config.toml
encoder_arch = "squeezenet"
model = "contrastive image-text model"
dataset = "rendered roads seen from a driver's seat, with toy cars, trees and houses"
train_examples = 145000
image_size = 48
crop_scale_min = 0.8
horizontal_flip = false
translate = 0.12
tokenizer = "word"
vocab_size = 35
loss = "softmax"
embed_dim = 128
encoder_norm = "groupnorm"
encoder_activation = "gelu"
encoder_weight_standardization = true
encoder_depths = [3, 4, 5, 3]
encoder_kernel_size = 3
encoder_stem = "single"
encoder_widths = [96, 160, 288, 512]
text_encoder_causal = false
text_encoder_width = 256
text_encoder_layers = 10
text_encoder_norm = "layernorm"
text_encoder_norm_position = "pre"
text_encoder_activation = "gelu"
text_encoder_mlp_ratio = 2
text_encoder_head_dim = 48
text_encoder_fused_qkv = true
text_encoder_bias = "all"
text_encoder_qk_norm = true
text_encoder_parallel_block = false
text_encoder_inner_norm = false
text_encoder_positions = "learned"
init = "lecun_normal"
residual_init = "none"
optimizer = "soap"
beta2 = 0.999
lr = 0.0012
beta1 = 0.9
shampoo_beta = 0.999
eps = 1e-08
precondition_frequency = 50
max_precond_dim = 1024
one_sided = true
adamw_lr_other_params = 0.002
steps = 8700
batch_size = 256
epochs = 15.4
lr_schedule = "cosine"
final_lr_fraction = 0.01
warmup_steps = 430
weight_decay = 0.1
adamw_weight_decay_other_params = 0.01
Rows from block 5 of the text encoder of a small contrastive image-text model, named by matrix and row number. Rows with one number belong to one neuron. Each number is 128 + 24 x the weight over its row's rms, rounded and kept within 0 to 255. All counts start at 0.
After each neuron's rows are labels from the 100 texts, of 14848, where the neuron reaches its highest value: "tokens" is the input token at the peak. Only what is clearly more common there than usual is listed. The data: rendered roads seen from a driver's seat, with toy cars, trees and houses. In brackets: how many of the 100, against the usual share in percent.
# fc1: MLP up (text_encoder.blocks.5.mlp.fc1.weight, 512x256), inputs 86-171
# fc2: MLP down (text_encoder.blocks.5.mlp.fc2.weight, 256x512, transposed), outputs 86-171

fc1.498 [111 109 125 102 155 115 137 125 118 138  99 129 119 141 142 131 153 124 114 122 128  96 113 127 105 156 149 131  99 141 142  73 115 138 166 118 120  98 101 129 112 203  91 138 146 154 137 147 143 115 149 141 140 160 155 131  58 142 147 152 126 133 149 118 160 164 102 120  90 161 117 138 163 153 127 122 143 159 157 113 128 121 123 103 173 109]
fc2.498 [102 125 163 116 135 126  92 136 146 148 135 137 144 124 159 132  97 138 124 168 157 134  85 172 106 107 119 126 115 100 161 155 105 146 113 169  81  84 159 150 134 131 130 111 128 178  92 126 118 140 105 123 142 135 156 110 169 127 166 127 135 100 158 148 107 133  92 133 125 122 132 129  94 183 167 129  90 134 141 138 150 112 146 145 115 132]
tokens: "lamp" (100 vs 1.7)

fc1.403 [ 78 133 113 119 169 102 117 121 121 123 104 150  82  79 158 151 118  99 155 101 138 148 112 139 131 118 112 136  79  90 151 143  88 141 150 129 129  93 109  91 145 150 122 119  82 166 135 116 129 142 169  99 139 148 136 117 152  93  87 136 112 113  94 110 118  86 125 115 100  97 200 124 147 148 145 135 133 115 160 127 179 120 115 122  83  85]
fc2.403 [158 115 101  88 149 121 106 135 109 148 134 115 117 155  84 185 109 103 105 165 120 145  75 132  92 104 153 134 164 129 142 150 170 134 141 147 142 105 119 100 151 195 150 117 133 102  76 172  80 128 147 158 107 152 112 154 107 178 116 165 120 134 109 109 122 125 128 145 142 110 170 132 118 116 139 136 103 164 119  94 124 109 151 142 130 133]
tokens: "red" (100 vs 1.1)

fc1.127 [107 133 125 140 118 122 160 144 117 118 139 106 143 119 156  81 134 160 106 144 161  99 142 148 145 142  69 155  99 125 143 136 111 147 133 111 126 103 117 132 130 149 127  64 140 139 149  93 123 184  59 127 126  78 116 138 133 139  81 133  94 115 160 160  98  98 101  67  87  88 163 140 162 133 101 124 131 106 134 138 181 157  82 112 133 161]
fc2.127 [178 141 140  99  98 136 106 117 157  66 153  98 161 118 105 123 107 107 151 145 157 106 108 162 155 110 136 126  71 158 131 127 117 123  99 159 143 128 160 148 158 135 149  92 120 138 102  85 121 129 135 117 129  96 121 141 102  96  97 138 157 149  88 170 126  97 111 105  96  88 164 176 146 142 150 119 122 126 114 132 128 147 133 149  89 123]
tokens: "yellow" (100 vs 1.8)

fc1.20 [104 128 119 137 137 103 128 113 131 105 131 160 145 101 153 137 134 137 202 125 116 124  84 144  87 167 107 135 157 117 101 115 150 157 130 114 109 132 135  93 167 112 133 100 136 166 120 141 135 138  93 152 111 172  94 133 130 144 132 113 119 146 101 127  84 140 103 139 151 136 151 131 156 154 141 100  92 117 143  95 138 148 110  87 136 157]
fc2.20 [123 172 101 118 159 125 113 146 161  84 132 110 128 149 108  79 178 121 135  97  96 126 135 141  92  92 110 165 136  96 128 129  94 115  97 106 152 151  98 142 113 108 140 175 114  99 117 101 121 142 136  97 135 130 159  88 130 107 130 132 152 157 143 153 158 144 122 156 141 147 139 120 155 165  91 123 142 145 140 135 186 133 122 148 125 127]
tokens: "tree" (100 vs 1.7)

fc1.16 [173 155  81 127 118 116 162  92 130 162 139  97 117  86  87  97 151 138 168 133 123 143 160 134 132 106 133 104 113 103 111 142 134 113 127 119 118  96 123 117  88 126 119 147  93  94 174 168 119  98 158 124 136 170 153 123 160 150 125 120 139 173 103 133 128 166 187 136 143 132 129 115 109 136 113  88  99 145 116 137 141 138 136 147 115 142]
fc2.16 [118 159 129 174 113 137 147 101 148 167  74  78 164 145 191 113 148  85  73 122 113 129 125 117 106 137 152 151 160 122 137 129 137 154  88 100  80 124 125 117 112  84 124 126 115 105 104 157 149  87 145 145 146 153 122 125 138 158 128 124 182 142 123 139 127 138 137 105 130  93 124 147 135 114 138 143 107 155 112 133 112 137 133 119 136 123]
tokens: "right" (71 vs 1.7)

fc1.279 [109 153 121 120 118 135 131 128 139 162 125 120 122 124 155 135 143 133 136 154 135 171 161 117 140 134 125 114 151  96 150 147 115 178 111 122  71 104 145 138 103 154 143 103 163 147 105 160 117 114 128 149 115  99 126 111 126 118  92  64 119 142  98 115 116 108 145 157 139  68 119 117 124 132 163 135 139 138  99 155 121  95 125 177 125 119]
fc2.279 [128 126 125 118 125 136 141 127 136 189  97  59 136 106 135 157 120 111  99 123 142 149 126 117 123 130 136 125 114 108 156 103 132 119  82 102  86 116 139 153 110 143 144 125 155 115  99 147 105  98 139 128 173 138 129 127 160 118 136 116 147 167 142 106 138 155 137 132 155 105 137 163 108  94 141 125 126 165 132 111 133 118 145 126 107 100]
tokens: "right" (40 vs 1.7); "bends" (20 vs 3.4)

fc1.406 [ 96 146  93 122 129  96 138 102 112 152 126 112 130 107 166  91  83 165 102 134 118 142  87 115 135 136 119 143 111 135 110 119 132 122 107 121 102 124 121  96 105 103 143 111 144 102 137 119 160 125 136 127 141 127  92 132 191 120 104  79 157 168 139 100  83 128 114  95  94  63 104 119 102 159 119 122 157 135 131 145 133 145 132 129 113 133]
fc2.406 [162 126 211 140 137 112 100  87 112 138  81  92 144 114  75 117 137  98 140 147  86 126 125 138 104 144 119 128 160 103 177 108 106 106 100  97  80 128 118 133 154 111  76 147 113 116  81 124 101 138 110 125 162 165 104 106 136 135 138 161 140 138 119 110 135 146 159 156 173 127 116 118  79  98 141 155 147 131 132 121 141 115 134 149 150 119]
tokens: "a" (60 vs 20.2); "bends" (37 vs 3.4)

fc1.276 [ 93 104 154  72 116 113 122 127 136 117 104 138 170 136 133 125 173 160 144  91 101 100 120  97 124 126 133 130 143 156 155 137  90 112 167 144 128  85 128 164  98 129 120 148 148 146 143 141 144  99 108 112 129  74 138 110  93 117 104 131 129 191  96 139 121  84 155 131 110 168 117  88 138 126 121 114 111 122 125 160 125 145 125 104 150  77]
fc2.276 [137 125 129  77 107 142 139 140 154  93 150 149 149  99 137 179 163 129 134 144 114 120 116 100 107 126 145 118  82  92 137  97 120 162 122 125 142  83 185 178 111 145 155 120 120 113 106 142 138 134 153 126 142 134 119 117 154 164 138 172 150 123 121  94 101 102 132 177 109 126 133 155 103 154 112 160 160 181 118 149  87 105 101 141 115 104]
tokens: "a" (59 vs 20.2); "bends" (36 vs 3.4)

fc1.229 [112 142 169 160 140 109 130 140 120 117 120 150 146 122 135  89 100 109  94 116 125 156  97 118  94 181 138 137 174 119 133  79 121 126  91 124 114 146 171 120 132 119 115 122 123 127 105 139 130 131  88 107 131 146 112 129 130 153 110 152  94 101 145 130  78 176 115 135 172 111 171 151 135 127 133 125 163 101 184  93 121 122 108 113 141 129]
fc2.229 [ 90 134 129 184 143 131  87 111 114 105 108 101 133 118 118 143 148 120  92 172 168 114 130 102  97 126 138 207 143 121 137  97 114 109 135 174  99 120 125 145  74 127 130 153 165 131 135 113 166 158 106 147 116 126 148  99 145 107 171 133 137 121 154 135 150 155  87 126 160 122 109 123 177 116 113 129 130 117 145 133 141 110 149 119 137 141]
tokens: "red" (61 vs 1.1); "purple" (14 vs 1.1)

fc1.98 [125 178 110 176 133 119 126 151 145 128 132  98 149 121 139 129 108 176 114 122 128 155 120 124  94 133 128 145 129 128 109 125  96  99 110 131  99 131 155  95 129 128 131 150 128 179 105 161 133 113 162 122 154 105 100 102 155 115 111  99 137 143  96 109 155 131 137 113 159 100 150 126 167 142 126 135 143 125  97 129 121 121 160 117 101 133]
fc2.98 [162 126 117 166 139 126 105 128 149 163  91  99 139 118 107 119 104 129  86 123 125 152 154  95 159 127 119 119 100 110 175 141 136 109 110 165  80  99 133 150 119 113 148 109 150 122  90 176 125 104 130 115 155 125 109 132 146 112 117  97 126 124 162  83 111 139 153 143 117 102 116 136 106 116  98 145 134 130 114 150 107 105 141 107 131 125]
tokens: "right" (52 vs 1.7); "bends" (14 vs 3.4)

fc1.19 [158 143 145  84 143 118 121 111 144 126 103 154 153 144 160 135 100 112 109 149 133 127 106 189 107 100 133 142  90 145 143 140 133 139 133 102 138 127 138 136 106 138 165 173 129 131  57 149  98 113 149  89  84 101 140 145 152 155  95 168 154 142 128 122 144 154 151 136 108 126 127 100 128 122  68 106 146 120 161 133  93  98 131 151 121 142]
fc2.19 [105 184 160 104 118 137 166 151 101 128 130 103 119 100 129  96 170 159 157 120  57 154  88 136 132 146 141 164 102 142 149 171  96 120 106 136 179 159 114 116  83 165 123 102 109 133 148  76 129 104 144 121 122 143 117 137 130 119 124 136 165 114 144 105 149 143  94 107 118  87 140 152 157 145 141 124 105 105 125  96 143 132 157 132 130  90]
tokens: "lamp" (88 vs 1.7)

fc1.122 [163 133 133 164 119 107 151 143 117 107 157  92 153 125 140 135 103 150 110 127 107 121 104 132 141 119 122 142 133 117 128 115 126 115 120 117 203  78  83 127 145 129  99 132 170 143 109 162 118 117  83 161 100 113 128  99 131 123 115 128  99 120 150 103 113 119 150 103 130 171 149 127 132 118 114 106 114 123 141 113 127 167 122 128 145 161]
fc2.122 [101 140 134 130 104 119 182 130 180 101 152 120 142 139 138 120 158 111 141 117 101 130 142  95 130 118 125  81 113 169  97  74 108 127 124 137 104 137 174 105 159 125 104 138 110 161  97 115 158 183 150 136 120 130 142 141 112 141 157 135 104  99 105 126 122 137 112 139 121 149 129 114 105 158 110 135 125 128 153 136 114 150 172 120 147 168]
tokens: "yellow" (55 vs 1.8); "teal" (45 vs 1.1)

fc1.385 [140 149 114 144 114 104 140  99 132 156 125 139 108 148 115 173 104  85 122 101 151  57 130 144 127  70 161 115 166 138 108 163 142 123 140 126 123 119 132 149 184 146 119 144 125 148 141 147 156 121 139 145 117 101 146 163  91 146 105 150 126 122 126 129 143 100 153 107 119 104  84 131 118 137 120 141 106  97 112 107 142 119 109 141 144 152]
fc2.385 [137  87 120 137 126  92 151 139 124 113 113 133  80 153  91 155 132  85 119 173 132  99 157 151 110 119 104 153 158 116 122 159 138 129 121 127 130 104 107  99 136 140 134 142 144 120  80 136 111 122 124  64 143 134 139 130 122 104 134 146 108 130 125 164 126 107  85 116 127 112 141 117 120 163 135 158  83 119 109 147 142 163 128 113 110 122]
tokens: "blue" (65 vs 1.1); "teal" (35 vs 1.1)

fc1.439 [129 164 117 166 103 146 167 127 153 145 149 141 110 129  83 144 146 127 113 157 158 118 170 122 105 139 124 148  86 153 115 105 104  96 126  88 115  75 108 114 137 151 169 106 137 108 138 117 131 143 127 138 159 120  60 148 142 126  68  98 150 133 129 128 175 137 147 113 129 111 164 121  98 143 139  77 166 164 153 140 167 138 134 126 129 126]
fc2.439 [143 120 148 154 113 151 120 149 152 163 117  47 146 127 138 105  97 151  88 123 114 142 126 130 139 108 120 103 111 145 191 119 112 104 115 151 116  82 136 129 125 119 112  72 157 128  81 105  82  88 145 114 140 116 121 116 125 131 110 105 157 179 124 161 141 120 149 144 150  57 118 167 116 113 126 141  82 138  98 148  85 123 140 130 111  76]
tokens: "right" (85 vs 1.7)

fc1.47 [107 178 109 124 157 133 161 104 140 102 155 182 127 162  84 127 123  94 144 149 129 108 110 151 134 170 158 130 117 126 132  86 148 153 112 104 101 125 145 122 135 120 168 123 142 105 155 135 157 122 174 161 117 143 117 138 130 133 118  81 140 113  92 163 138  94  94  98 115 139 133 108 142 130 139 147 171 111 175  88 135 121 107 115 157 142]
fc2.47 [127 111 149 157 118 126 150 136 152 147  94 112 124 137 116  96 159 177 137 129 114 142 100 150 153 100 134 127 113 127 157 135 124 102 102 123 133 189 136 145 110 111 122 138 172 121 129 133 109 109  85  71  74 152 114 141 146 116 160 159 124 144 159 164 139 108  98  97 127 147 132 124 153 131 150 105 141 112 124 144 157 146 154 121  94 148]
tokens: "blue" (48 vs 1.1); "teal" (43 vs 1.1); "purple" (9 vs 1.1)

fc1.243 [136 144 109 108 158 110 140 132  96 121 156 127 101 120 149 124 141 163 137 109 159 169 130 121  92 169 141 131 148 124 182 128 143 119 174  99 150 127  94 159 134 106 129 158 101 119 154 104 153 160 121 143 114 165 158 139 117 118 179 149 149 120 116 151 120  87 103  92 112 137 137 102 112 215  87 132 131 144 138 156 127 133 129 118  90 122]
fc2.243 [152 121 184 122 150 152 109  86 114 159  64 100  97 121 139  89 115 162  85  93 155 145 127 178 149 198 168 110 146 140 149 144 104 172 129 128 130 155 168  96 127 105 121 125 148 138 117 169 130  98 108 132 124 134 151 149 134 105  97 146 141 150 144 114 116 160 119 158 136 138 102 114 139 141 102 135 131  87 112  73 152 143 127 123 107 134]
tokens: "brown" (70 vs 1.2); "red" (28 vs 1.1)

fc1.232 [204 154 132 134 136  86 115 122 118 157 125 125 161 128 122  91 121  91 186 152 112  89 137 152  81 150 143 129  95 140 122 126 165  91 162 126 127 137 114 165 155 138 102 116 120 143 125 116  96 171 132  78 114 177 146 136 148 136 118 131 189 115 112 108 167 161 149 124 140 174 131  77 157  80 144  87  79  97 119  99 128 135 135 128 130 155]
fc2.232 [120 157 177 119 128 129 108 126 164 152  74 121 157 125 111 133 109  90 100 117 127 137 135 141 130 105 103 130 137 156 158 134 141 183 116  90 119 149 115 182 143 156 108 153 120 156 118 108 157  88 135 118 115 122 132 119 148 126 117 133 134 124 142 128 132 142 153  96 118 113 128 118 110 117 125 105 142 124 115 109 148  81  95 119 139  59]
tokens: "yellow" (52 vs 1.8); "orange" (23 vs 1.8); "road" (19 vs 5.1)

fc1.477 [153 125 121 115 126 157 123 113 156 103 121 135 131 137 127 169 108 154 112 144 177 148 181  93 165 150 129 118 137 117 119 120 137 131 137 132 147 112 130 130  90  98 153 128 151 157 139 131 124 125 148  73 132 180 107 127 150 120 145 135 115 121  97 122 187 117 107 138 127 117 181 172 111 138 156 114 143  94  97 107 128 122 128 129 150 115]
fc2.477 [114 148 147 102 133 135 115 134 148 160  90 154 166 132 113 182 118 127 104 169  86 104 133  86 130 114 126 112  66 107 143 103 149 137 146 147 115  95 127  83 125 163 106 127 106 134 145 135 139 170  96 145  98 137 111 120 126 174 142 106 139 123  96 141  83 131 101 105  75 158 118 138 146 129 118 134 105 141 160  89  88 105  88 162 119 144]
tokens: "blue" (52 vs 1.1); "teal" (48 vs 1.1)

fc1.134 [176 127  84 115 137  81 132 134 107 166 106 145 149 139 109 135 136 129 143 114 143 135 129 169 130 138 133  63 106 106 111  90 119  99 150 131 106 100 106  88 120 131 136 135 106 109 108  70 150 125 133 118 144 139 126 126 151 132 161  99 122 128 101 125 136 123 154 152 164 156 140 149 109 147 134 128 129 181 147 148 138 196 114 123 107 110]
fc2.134 [139 151 108  93 145  62 130  92 137 152  84 105 120 185 111 104 155 131 136  85 111 140 118 142 126  91 138 164 127 129 132 150 120 151 130  95 128 118 110 133 151 106 157 130 114 165  69 178 130 102 107 112 147 114 162 168 101 136 173  75 166 164  99 107 128 123 141 128 168 115 116 141 114 119 156 162  84 150 100  82 127 129 145 177 124  94]
tokens: "green" (53 vs 3.1); "blue" (32 vs 1.1)

fc1.189 [119 108 121 104 136 114 137 132 136 146 142 102 107 126 135 130 136  89 137  96 177 108 165  94 119  92 164 128 127 148 112 139 137 163 150 161  97 124 118 148 140 118 143 141 129 132 155 136 136 143 141  84 101  97 148 101 112 148 104 126 130  97 148 107 139 112 174  99 148 177 126 128 104 124  83 106 132  92 172  77 159 203 141 113 156  99]
fc2.189 [142 127 142 116 124 122 119 145 125 140 155 155 134 149  89 186  95  72 128  61 161 142 141 146 124 120 112  89 166 116 144  91 137 142 130 127 117 109 125 116 150 157 169 144 140 126  90  96 105 128 103 103 113 130 129 168 142  96 153 107 128 155 109 135 116 103 108 115 150  99 110 102 122  98 171 165 103 133 123 105 109 149 138 116 107 125]
tokens: "yellow" (29 vs 1.8); "teal" (21 vs 1.1); "car" (21 vs 3.3); "blue" (18 vs 1.1)

fc1.431 [118 117 143 111 120 140 142 132 119 132 122 135 117 114 141 131 123 146 141 122 159 143 125 120 118 135 118  95 130 111 128 161 161  95 160 140 138 148 133 114 114 134 145 103 153 127 167 127 130 157 100 118 156 125 128 139 131 137 136 130 148  97  94 154 122 149 114 162 115 123  74 102 134 142 145 136 109 128 115 129 146  94 133 149 131 170]
fc2.431 [133 125  88 106 134 147 142 111  82 136  93 120  79 142 156  98 143 113 143 104 130 128 146 114 120 120 150 129 155 131 118 135 125 148 120 124 140 176 103 140  95 104 100 135 151 171 105 128 114  98 134 123 131 130 168 119 136 114 144 105  84 118 187 148 126 119 165 119 132 157 151 102 146 190 158 109  90 109 162 117 118 134 128 110 130 116]
tokens: "car" (92 vs 3.3)

fc1.411 [108 189 124 141 133 101 147 142 151 154 135  98 139 111 134 153 137  87 158 144 135  96 156 144 128 152 162 126 158 154 117 168  99 113 102 152 112 118 133  96 133 141 110 150 127 110 134  84 177 104 135 158 148 149 159 170 136 124 145  82 151 126 108 138 114 123 173 118 116 152 118  73 146 150 135 113 132 146 140 115 175 123  88 115 135 127]
fc2.411 [133  82  83 143 172 147 119 117 124 187 137  86 139 116 127 143 140 122 117 131 140 148 118 148 120 135 130 147 106 143 159 113 166 124  93 116  76 106 106 118 116 121 110 127  92  82 107 136 111 106 114 180 144 110 131 103 109 139 119 149 117 161 162 114 123 115 136 172 130 112 106 186 130 159 130 128  82 177 117 137 120 128 173 139 124 105]
tokens: "right" (44 vs 1.7); "bends" (37 vs 3.4)

fc1.334 [117 120  62 106 132  93 107 121 131 132 162 118 115 113 102 126 107 128 109 130  97 102 107 118 134 126 176 108 130 111 148  80 150 116  78 124 159 107 122  98 156 105 136 104 103 144 112 133 145 142 160 139  65 172 158 146 169 134 123 115 143 131 121 114 146  93 140 108 151 100 142 105 149 130  94 148 135 114 101 144 162 102 105 124 117 144]
fc2.334 [143 133 116 115 141 136 120 145 126 105 129 139 131 101 118 106 147 137 135 100 129 160 126 132 138 167 109 141 111 123 137 123 170 149 109 144  97 134 122  76 149 133 115 137 148 115 147 120 129 150  95  71 108 116 131 148 111 111 146 164 160 119 151 156 129 135 112 134 167 135 126 129  93 130 142  83 144 141 162 147 106  86 137 153 165 101]
tokens: "red" (48 vs 1.1); "orange" (11 vs 1.8); "blue" (8 vs 1.1); "car" (7 vs 3.3)

fc1.198 [105 110  95 127  82 115 140 173 133 147  58 140 143 139 160 116 131 127 132 143  99 126 104 163 145 172 161 108 144 145 129  92 161 123 145 112 132 145 100 121 134 119  81 127 151 142 120 155 123 139 118 142 130 119 110 142 158 103 170 102 105 170 147 137 123 119  90 138 124 117 169 138 148 171 103 128 134 112 108  96 138 130 130  97  97 128]
fc2.198 [128 106 162  77 103 151 138 122 120 129 104 132 132 128 165 112 146 176 122 132 109 105 104 111 106 106 130 106 135 134 126 109 146 141 119 142 131 116 102 139 109 131 140 136 174 135 136 158 102 160  85 120 139 113 172 135  93 153 133  94 140 190 132 108 166 126 142 146 151 114 114 114 147 119 134  82 147 106 155  97 193 142 140 107 120 153]
tokens: "lamp" (89 vs 1.7); "teal" (9 vs 1.1)

fc1.504 [159 136 116  85 131 100 136 125 147 140 179 118 152 153 139 133 164 122 112 106 146 165 125 122  71 103 152 109 119 157 120 116 110 129 130 136 124  91 153 132 150 134 129 139 172  97 127 157 127  88 139 175  87 107 151 134 190 132  93 123 129 109 152 128 137 145 135 139 128 155 164 162 112 101  71 105 129 119 118 147 139 135 106 168 132 155]
fc2.504 [150 133 149 147 119 115 126 127 143 106  89 110 145  94 109 131 153 139 116 161 110 144 141  71 136 112 125 115  99 116 144 100 121 101 106 127 129 156 113 150  80 143 137 115 120 149 155 123 109 168  86 124 173 142 114 128  87 148 182 151 140 146 163 164 156 158 114 114 153 105  82 125 158 114 130 118 160 143 138 147 122 120 157 127 127 123]
tokens: "green" (86 vs 3.1); "pine" (14 vs 1.7)

fc1.201 [171 146 153 181 104  99 118  96 160 127 141 156 148 100 140 150 151  97  82 145 128 150 159 150 120 160 100 154 121 147 112 146  93 106 149 132 119 118 141 167 139 105 125  94 141 171  93 136 143 148 126 114  93 146  95 146 128 134 137 116  83 138 122 114 178 162 136 105 155 161 118  91 144 121 145 131  92 113 115 186 139 100  82 124 158  95]
fc2.201 [142 128 105 127 114 138 159 107 144  90 122 118 119 108  82 149 110 134  98 168  98  83 149 141 155  75 118 159 108  97  99 119 106 111 157 151 128 149  99 121  91 127 141 173 111 106 129 193 115 131 108 126 156 172 121 131 174 124  99 142 139 109 153 159 124 140  97 128  91 154 136 108 121 108 126 124 126 157 159 142 143 114 148  82  95 159]
tokens: "blue" (70 vs 1.1); "teal" (30 vs 1.1)

fc1.11 [140 153  86 119  87 149 123 113 121 108 119 145 143 103 133 110 102 110 137 128 109 129 131 156 120 111 117 134  98 114 117 178  90 116 162 114  89  89 147  81 141 149 131 111 136 160 106 142 125 163 119 110 117 126  88 128 104 138 107 107 124 127 118 144 124 166  98 114 136 135 126 138 129 140 103 129 121 159 127 147 119  98 145 126 165 115]
fc2.11 [156 168 130 136 115 144 136 118 123  98 177 132 127 143 100 107 112 128 168 132 138  68 134 105 148 140  83 184 105 102 123 190  95  97 173 101 127 111 148 103 115 141 111 137  99  92 111 136 106  76 144 146  97  89 105  91 135 111 123 107 138 137 166 179 162 115 130 109 107 133 116  99 127  90  93 106 121 113 141 142 136 165 109  94 117 162]
tokens: "blue" (98 vs 1.1)

fc1.95 [128 106 138 109 166  94 120 109 111 152  79 175  86 137 166 116 151  98 149 147 106 130 126 131 125 128 134 108 107 176 126 114 117 146 167 162 105 139 132 155 149 166 162 141 107 132 182 142 162  79 172 125 164 118 152 124 133 132 113 137 153 118 133 155 104 122 147 124 159 114 162 139  90 130 129 127 120 141 151 131 148 166 107 134 166 115]
fc2.95 [112 142 114  77  97 116 149 106 136 101 131  99 137 100  88 111 115 142  88 130 152 125 146 110 136 158  86 152 113 124 131 118 110 158  88 107 157 113  77 107 141 134 136 139 110 152  40 100 148 123 109 122 147 121  97 112 141 142 129 129 163 136  86 113 110 101  88 144 126 140 112 124 122 139 138 139 128 192 146  99  66 152 143 137  78 126]
tokens: "lamp" (56 vs 1.7); "house" (38 vs 1.9)

fc1.73 [128  95 125  84 154 139 134 120 125 134 100 156 118 130 151 105 122 106 135 172 129 125 181 136 150 138  81 127 151 159 103 107 100  92 147 153 158  85 165 144 131  78 138 101 179 121 129 127  77 164 146 100 109 129 115  77 118 119 161 143 113 160 153 162  82 123 149 109 110  92 140 142 141 163 128 109 112 126 112 148 142 110 133 140 122 138]
fc2.73 [134 127 118 156 124 114 132 103 153  99 121 115 125  90 121 144 103 130 135 155 116 156 123 144 122 102  77 182  94 109 102 115 133  71 174 102 109 115  98 154 167 139 115 177 118  97 118 145  84 130 144 110 149 114 116  75 118 168 111 147 159 149 126 127 104 183 128 119 139 132 101 112  84 106 125 136 146 121 141 125 107 119 113 114 141 141]
tokens: "green" (44 vs 3.1); "purple" (30 vs 1.1); "red" (26 vs 1.1)

fc1.463 [124 152 116 126 130 158 136 126  94 138 127  69 145 102 110  70 132 115 127 154 129 132 145 130 113 124 116 112 126 128 100 130 105  93 139 131 112  82 107 101 153 134 182 100 183 109 106 139  85 148 145 146 150 173 110 150 148 124  79  99 169 154 139 125 104 118 118 134 143  91  97 121  98 147 159 109 144 146 120 157 153 115 134 144 190 127]
fc2.463 [150 123 128 190 108 123 114 143 160 173  93  76 105 129 144 153 105 137  88 108 159 160 176 139 127 107  99 135 140 116 159 114 141  90 116 122 130 112 152 135 123 115 115 128 143 113 105 162  78 115 124 130 191 101 108 127 126 131 106 127 121 173 147 113 131 128 132 129 154 101 126 126  96 121 116 123 120 166 151 146 112 130 168  97 147  81]
tokens: "right" (70 vs 1.7); "green" (16 vs 3.1)

fc1.347 [ 68 108 100 109 176 142 144 135 127 159 162 109 138  70 105 112 173 118 127 141 164 127 130 100 120 133 103 130  96  82 109 111 129 130 134 123 108 108 113 157 127 144 167 144 157 114 120 150 159 185 116 145 152  83 139  89 120 128 152 105 142 148 149 129 110  58 149 113 114 123 148 120 135 155 103 159 119 110 129 171 129 117  72 139 111 122]
fc2.347 [130 101 135 139 117 118 149  97 115 159 109 113 115 155 134 120 108 110 143 152 138 110 136  74 124 122 139 124 157 186 139 104 151 141 137 146 136 171 108 170 136 112 106 119 125 134 131 119 139 152 141 162 135 144 113 129 116 163 135 140 132 138 114 137 177 118 117 159 144 150 154 178  97 158 108 144 146 145 164 123 127 129 159 134 140 132]
tokens: "brown" (51 vs 1.2); "red" (23 vs 1.1); "truck" (7 vs 3.3)

fc1.328 [135 139 135 103 135 123 159 140  94  93 143 169 140 124 141 141 148  84 105 134 111 129 134 122 165 143 162 141 114 119 161 105 121 124 125 113 161 145 104  94  87 126  71 111 116 144 116 138 124 102  94 103  98 147 146 162 151 130 122 131 119 129 187 142 105 147 130 145 124 115 128 131 114 125 159  80  84 163 112  88 150 155 185 153 102 118]
fc2.328 [119 123 116  93 138 114 111 147 123 138 120 149 147 130 153 163 129 115 141 102 100 139 148 139 124 169 180 108  81 144 113 204 129 125 109 109 124 151 133 124  99 128 141 148 103  83 109 140  93 135  98 174 121 128 165 105 149  84 172 116 139 116 145 137 146 134 123 103 160 150 167 124 169 151 163 163 130  99  93 133 152 155 128 136 125 142]
tokens: "tree" (96 vs 1.7)

fc1.104 [104 153 157 158 189 112 144 137 124 202 118 112 102 110 130  89 121  71 128 128 135 130 135 136 141 129 141 104 141 150 132 185 108 101 122 140 124 117 175 102 124 132 152 115 124 133 170 148  99 129 127 152 145 121 141 153 162 133 177 114 140 112 140  98  90 161 166  94 105 105 144 111 120 126 126 119 149 151 159 126 132 127  86 112 118 122]
fc2.104 [157 140 139 132 117 131 134 101 148 117 124  95 136 138  94 143 138 152  92 146 101 116 133 103 112 103 118 155 128 132 189 130 113 140 128 148  52 118 132 117 107 118 126 124 125 121 110 163 102  91 163 128 132 136 132 136 190 100  90  89 171 165 152 147 134 152 145 114 127 108 102 157 124 139 134 115  96 158 107 156 137 123 158 105 124 100]
tokens: "a" (61 vs 20.2); "right" (20 vs 1.7); "bends" (14 vs 3.4)

fc1.4 [126  98 132  85 138 139 132 133 104 183 144 177 154 115 137 137 178 104 109 119 156 138 155 135 111 171  85  98 136 138 129 104 148 136 127 106 134 125 133 129 140 118  81 128 136 140 140 101 145 180 101 150 124 116 109  99 105 143 108 146 167 135 138 158  82 132 136 122 144 130 129 108 130 160 150 168 165 104 146 125 118 126 176 151 140 124]
fc2.4 [142 121 128 112 126 153 141  93 113 137  91 100 128  93 129 105 130 164 115 130 122 143 142 126 138 167 152 129 148 157 154 135 119 133 137 167 121 159 113 170 111 131 141 100 173 147 132 139 143  79 138  71 136 168 177 132 137 120 150 122 117 111 135 139 118 105 110 134 139 128 128 136 100 162  92 151 125  92 155 143 128 152 142 123 119 118]
tokens: "car" (41 vs 3.3); "purple" (27 vs 1.1); "blue" (19 vs 1.1); "teal" (8 vs 1.1)